python train.py --encoder_arch="mlp" --model="contrastive image-text model" --dataset="pictures of board games with random positions, seen at a slant" --train_examples=195000 --image_size=32 --crop_scale_min=1 --horizontal_flip=true --translate=0.06 --rotation_deg=5 --color_jitter=0.1 --tokenizer="char" --vocab_size=36 --loss="sigmoid" --embed_dim=384 --encoder_layers=8 --encoder_norm="layernorm" --encoder_norm_position="pre" --encoder_activation="quick_gelu" --encoder_mlp_ratio=4 --encoder_inner_norm=false --encoder_moe="top_k" --encoder_num_experts=8 --encoder_moe_every=2 --encoder_expert_mlp_ratio=2 --encoder_shared_expert=true --encoder_width=384 --encoder_experts_per_token=2 --text_encoder_causal=true --text_encoder_width=256 --text_encoder_layers=10 --text_encoder_norm="layernorm" --text_encoder_norm_position="pre" --text_encoder_activation="gelu" --text_encoder_mlp_ratio=2 --text_encoder_head_dim=64 --text_encoder_fused_qkv=false --text_encoder_bias="none" --text_encoder_qk_norm=false --text_encoder_parallel_block=false --text_encoder_dropout=0.05 --text_encoder_inner_norm=false --text_encoder_drop_path=0.1 --text_encoder_positions="rope" --residual_init="none" --optimizer="adam_atan2" --learning_rate=0.0016 --beta1=0.9 --beta2=0.999 --max_grad_norm=0.5 --max_steps=9400 --batch_size=256 --epochs=12.3 --lr_schedule="wsd" --decay_fraction=0.3 --final_lr_fraction=0 --warmup_steps=1880 --weight_decay=0.07
Rows from block 2 of the text encoder of a small contrastive image-text model, named by matrix and row number. Rows with one number belong to one neuron. Each number is 128 + 32 x the weight over its row's rms, rounded and kept within 0 to 255. All counts start at 0. Numbers have three digits each. After the name is the row's rms in percent of the matrix's.
After each neuron's rows are labels from the 100 texts, of 14848, where the neuron reaches its highest value: "tokens" is the input token at the peak. Only what is clearly more common there than usual is listed. The data: pictures of board games with random positions, seen at a slant. In brackets: how many of the 100.
# fc1: MLP up (text_encoder.blocks.2.mlp.fc1.weight, 512x256), inputs 0-85
# fc2: MLP down (text_encoder.blocks.2.mlp.fc2.weight, 256x512, transposed), outputs 0-85

fc1.19 110:137115136162138143108140142148162113155101149108137106164101187133159095146140191173122143123132113106139107205132196107107196117127128121174131126083137111134180182164111106175115131120111159205074168157047152108120127106115177121161182139136142122154098125
fc2.19 116:135123092126134121150130098125130191136115124124099158101136067144157125143086137032148139152125164113083164060111137149134069195111143135107139094152196154142108094092128175080134165111088135099161105100196121154179155102119114120158102067177105114121097121
tokens: "9" (42); "8" (30); "7" (23)

fc1.128 128:076194148136173159093184069115129140102087102116164110094117131104065174100142115158100156072070081155073110140134152101095163155104170169118111140114081124087167116134130092168112082147136157155138185138114123113129150102126148111073162159145118147093164116
fc2.128 143:101146138152100102119114147153115126141095044153110082093129106130050157083111117178134126150094082146081128130094069132122088129117170158131147105056106157124120090113125167147167139088153151075124179079166125167084112111149132155196131129141144179154154133
tokens: "2" (100)

fc1.472 125:111144090105152182101161092108112059211125170067154152085167143119110140145115118135122136053097080102152093144119103136171149114125143130116081130122136146135139181107112121153082123164099152106122117157132103157179110196105075106140204107073123052147072141
fc2.472 130:157079112193086108135166122099115110180125126134133101107157083145132104163110164139133184137148139126120162073110120123109102136067110161159161146137125133184119176160125150130115127137092174127143092105080090121161104155049078082143146096113159146136082095
tokens: "," (48); "6" (24); "7" (13); "8" (13)

fc1.102 108:155117199110125165081144123116125169112138132132084132109178108133137181140089153115074162138098090160133203068147090115144119119056105133097135151155122113096103118136187155112123121157110131111162048111132095110160150109098171030127075145099132114070127150
fc2.102 108:129110145146082146145132141151191139166064099113098136131130109148111119086104166113133126121049088073098138168089110151126147130120173154130123097102173185095167135156074144103115129094064167103165193138144164147091168075129110193140087143160115090131118109
tokens: "<end>" (100)

fc1.151 078:119180116051132149101134082117126158102192201136168146133179156177110079163141133101076186070108104181117131083154154087141128162117102135153168180135165112103129114121166121104117110118099142144104118145104136087190143179089094100060166132132125109119100077
fc2.151 064:126147129114121092132080091089123092152151112152121197140153100106198094135140120052113136164135137166111092112174163118107086130158110099119117111144176130169124110132085156113131175087099149093137163090110104152173163127164082141127126086184124180155125164
tokens: "w" (75); "<end>" (25)

fc1.407 084:161138130161061110127162086188066176094134195100124126143156123157104121166171152102080127124103081150138201163097134101114173119142145143168119118121121071095105127090144133138131102161181131150141111146091104082149125062032146114088093117126167059109178096
fc2.407 077:154104145171168117143088138092124108165100165046143107148194069149186095107132129077134054160156134051122095148171150147058057163102099070096124108070141152130146128141120119159086169091115146097158128085130126184107122112156135153155108126157155132177143140
tokens: "w" (28); "8" (21); "7" (19); "9" (14)

fc1.75 076:144116098113097132072138117141099193115118107143071141158115138122119151157156150108070157073088049150124205120154118114153190119094114113146110137152162132124121138141158155104124098147127122166132133174134109096147177111105171115148096118106027091096141112
fc2.75 067:126137129166054066120138102106096124121129115174113154131104154092124083118108152123133125125160173134133110135145162124108092153137130156132154092074138166123171122132175117138142163083148209150108137089129085147087220114171140150176058111118104188118140135
tokens: "h" (100)

fc1.290 118:086110113088109196104134096098166116129110159074165093133143100127129159138148148123099166099102157168113095141155167129119130144124124163122120182129120101077166099159125166111145130136127133147132171141078156105109191148072108147028139219142086118079163118
fc2.290 120:100127159125153131156075208171150151207085145120117091075111112117166096102100170106184109080127069095154077170096172144163117063144145118115131117134131164141095119151147149162129169077131124086140180168161140111156141086141134185142134135167104121152184170
tokens: ":" (100)

fc1.55 080:129106152144127152062168096097149103159146190072116073098192120150094148147140162175093145066089101089164092177133152112139168135078112150125113149097132138068166153148179113193081099136109169144127124132115141100134144160123150095129178163045114124084139129
fc2.55 072:114111150135202104122139194131091134162124145073087061180117100114154116129168104150110122116102036090150194166124156124176142084080109166113105141096100120168104146142119126165094109090148113129192132134136130144121040095071103108153120091100170072132160102
tokens: "9" (45); "8" (41); "7" (14)

fc1.262 074:133121144136133183105168131119113156127120156111092153178087124145129129132135143159080158099064056146153146133127093140157162112091163142113121161130149119068115150176123099131143081165134110148127083165157109077159166100131189073107104115101085090074160134
fc2.262 063:137103174080062113147105134123167102088174155151117182133173177136144128139134144090095084121193111097115114140090137135106092137161112089110096137104181192097156169069113153132075161126083159085119162116171125147151147097159138141146109103123133161137088168
tokens: "," (100)

fc1.138 097:117158078063096143115114143177159159129069086132122118100148132131157100107130169071110125087099120134111138125103204115205162148135091149117144100115205135155128166106107163102134130097132104140080153155119193117152131083133149134177186132128065049153132141
fc2.138 100:147123055203086098174083151142122127115123125082125160128129135121091086159105186152128141141125176135122162103094076153135120111135135172180137125116107142193133136093218184151098127138085175123114135093087108160116109185051126147122120111178168148186085098
tokens: "6" (76); "8" (12)

fc1.43 078:100133131112145130121104140139155184078102105086126166135108167183134093176124158094112132092126112112155143171145197138151174138085114119146150110134184135159139154095143119144109127131077138169097205142111155114174171104109157163144133138126060072167105086
fc2.43 068:147113069159101090187119124139119169174118119120081084149160069074153046150092134085130118168124149126065181075160137152148109201127103137156143086135153143152138119130124152099097153090149148099099095100135100149110135159107086150126071090130146110140082102
tokens: "9" (41); "8" (31); "7" (28)

fc1.364 086:102193171010065133079156095109180071101191149117154141133141157097152129141162152138096127065117126114110112141091177077129131102127105107147098133103105158108174126164108134157080120083093156121057146148103225133149150142070116116159134158123172163128092140
fc2.364 091:150132156142111140180059163129109191125125116057151148083187109088140106116139182109118051144105096117105089139086174169086117130171133125135136074143097100118125138092138161138118147093112195040154147094164179153145150082089156171138108116113170114110144148
tokens: "7" (41); "8" (36); "9" (15); "6" (8)

fc1.144 084:105182160086087187089150061110103194077153133076136133108122131160073143148170104112074185081066113194112165121141167088141117115108139160125137169138104114075155101157159136141123082162138122157132139146099138102180181159092100132041153214139087129078130037
fc2.144 072:088129145125136138172082161116152110131106203099131182148109105188184064157131153085162106092088110134114119183124155122128152057165106121121127125152141127142178110149137171125056101141094124102078156169101156153115118133086094180115187212193146102157159120
tokens: "w" (100)

fc1.413 130:129150176072091120088168095084073101090176148108135201144115117090116144124182093139124130134132139186106175105172153117095110074146120126099064200118086096131141151180104072151076087206134126155168109117148124141171116139069077113105091179131111174079132137
fc2.413 140:114096069174123069171134129128111092112081080122085144075115167207119131157126157186152123188208155135133113102136176114097131105151112144121149135078122125181196195119137115120147151188103160178120131068102094129116120094062146119145158162140115154159151142
tokens: "<end>" (71); "w" (29)

fc1.319 116:180128123139126129083135126095109154112162118130075123092160123139133148184124153139081174129118095175139203102145108093144092097075101132120169165148099098116127152140184146148135123176102158150112073131117100095186141140076169000154124126109131094114117139
fc2.319 124:129080134130138179144162116181219107183133130129128137166138046146152099111115170078114122110054082082111116177099129150154148160116167119135117127127217157074139133193093145079144127106096130118147125187119140107129147111133078198122145115145127060121109127
tokens: "w" (52); "<end>" (48)

fc1.349 126:123087147165064120145144081181145134128078186114174165133131177164126111139158183117094143110076108099094150192121185092151168150123153070140114111160200141132115129093134144146073086157132111151116137155113118114106178096093161120068123139176101097143174097
fc2.349 138:204128139147151083050092152112117136087118120114064065133148120139103097121139132159103127199189145147167122177201092068109078118110041155121147154094104104136165128095134076149090133145154159162124138046099136154101132133115170128176096114127143145151135115
tokens: "7" (48); "8" (38); "9" (14)

fc1.299 107:165073123147114123123127144143166171190124137158132124113115127085129156134103232135098172133097068155075165090094159106151171134098119127152120148133150131109088125146147156107137140091120085124180136127149098093137165061131165077117098080117164123072109109
fc2.299 119:113095181126133160102093168135188126125091102111046121086148153174082160101078140171120119160099084063159112150152105154149126158073119141109160094091177188088144129116133139159081162113088168070176153146192169112106167086157136145176167181107117115141135148
tokens: "1" (63); "h" (37)

fc1.328 069:117151121128087097110156097146085123118108158083165110127117205109135137159168159123085145143133141130130188108087167060138152083131172160134101175106084082160120168120166127141081131119218126148130087149111155087138133104046133091084086141121173137146165120
fc2.328 051:155125128158133119174014202153155139122149128149102096151167113143184066088098108094142036204184161104172134110142101189133120120141079090119137101105134140156119087114110094142146196121147113090117111121153152144127110153096123125156198116087117127166139188
tokens: "h" (34); "8" (22); "9" (17); "7" (14)

fc1.361 089:139122091056143179095174104165179119115146174108202159121173111118109155142172132109087128086080091160134079165093143119126194165136133148099108180148142101119152147208119109096096133156120101109147150171124163112201151175144078116018212104117106123130133089
fc2.361 089:138114086180092118173098137169150144176119085131070126074141112131119130096083199068180088158145145098125131097139164202115070151169146127145165096106155142118121126136104139132184186108161152099115094095144142121114137071110148147131095115072100095118141174
tokens: "1" (100)

fc1.482 110:161117146080134146041140118149151160102169138106098083165204123125119136149168131136078144093086110127164139158169143058135149142093102100131093121145147125119149132182127107127100106122100127127119104142112175082173152160125140060125166146084093106130101135
fc2.482 102:149188165139137081115093138107137152096156141131138091169134131086102102082160084146183066153145134081175073154155097167090155195139149147126117116069110127091126102139151061187135126081122186124137145094095140129075179163178151176157101060105168158091087138
tokens: "9" (40); "8" (30); "7" (23); "6" (7)

fc1.3 102:172187189080084181083129114158113231053134144131087128138104137145101129144147180120050148122087067156167145154144151110122108144127107127150159141131111124122142141115136111166130095145138155183098137173128172092147170117103242111138081142130071103105155095
fc2.3 098:153109172094041110093126069111138123106178130147112199116159134128143154130167114125115122154155179124145104098159132108092108185128126096171111136134162147098175147153156130109126136102099172156156126129111113090130215138186092135127125084103130190071085124
tokens: "6" (30); "9" (23); "8" (23); "7" (20)

fc1.163 088:079143151140143179097147063091144135160095134159131165106098158104082135149138117150117165045065100168076142139159139081113168152098164189132120161139163150072156091128173153123104082140146115117136150145135105095134180132136106105094157149184123169099179101
fc2.163 082:107139189144053129149137109179119122131125047131131113100066151132092139133134109174094109168126103094140079155057095124149098163110172083129127098089139192093142149110119143140199103116106185086114150118150185152095162121124118180218108103140152173140131147
tokens: "2" (100)

fc1.116 130:144097154164082105123124103127146201115112206115167126117156165165146090160144193101098141113116125122124124198150190095128150164137115097129165100144179130135092126078167164169098127115121140154115127139090126106123202127092188109092097175152116110131149067
fc2.116 133:215113120174178053084158154178169127107126127104120080148145094156158087170151174147121157172159108136136134142121122092139112123068062153169188110097156108142114140139091122122124172163176122150074131084100142121108092122104152094132110137105138106210118106
tokens: "7" (42); "8" (36); "9" (22)

fc1.240 120:095134129107121139146202040151174065176133155101155151177087122193146105166160128076132148143104137124114124137132153117163171115102165108158106120144216120181132111175087091101112094150181084137100116176123110093119108141143063119062152162132117111153142114
fc2.240 129:100141143075136127039082145057111145083082108138121105105154154103140140094159121168078149135136122184083100183176121031141111106095066168100160127105083128171148113070147137147073068094102166129136227110101146112120170133127132144178077164207107180135162183
tokens: ":" (100)

fc1.164 111:092165141121105172118119125112086155112105170117104152125185184158122114115120156100132111077108102144202129139176157140146143106190135116089120121118121098128125124080133093147082125120171133147113091112155136163116123131127184111132142197138078061137165154
fc2.164 105:123159152130102067173124118095114103117109121106158166115107170095093143091117095180101117138147159079121101149125148128119134167164148163140103118077115220096160153104123108158107158114072165137130161097139118170114138133140097174150139094117123186099148120
tokens: "w" (81); "7" (11)

fc1.343 076:164181114107099164012191107142155117183121145118121134121156141111123140124164174167083183090104111149165181131130129092171135105097139144131127114151164117065107127140127121127097084141179131142147106143157126093169178126106172020108126121083102081065095128
fc2.343 062:169112135096120149144060166131169189065140131183128129116147124159161107100152131081078069108179124075126149137137152138181109166117102088127118129151176155095090104061091120139116190141113141144116135159172165106157147079115153150135157089166132097133052205
tokens: "h" (36); "6" (28); "9" (14); "7" (12)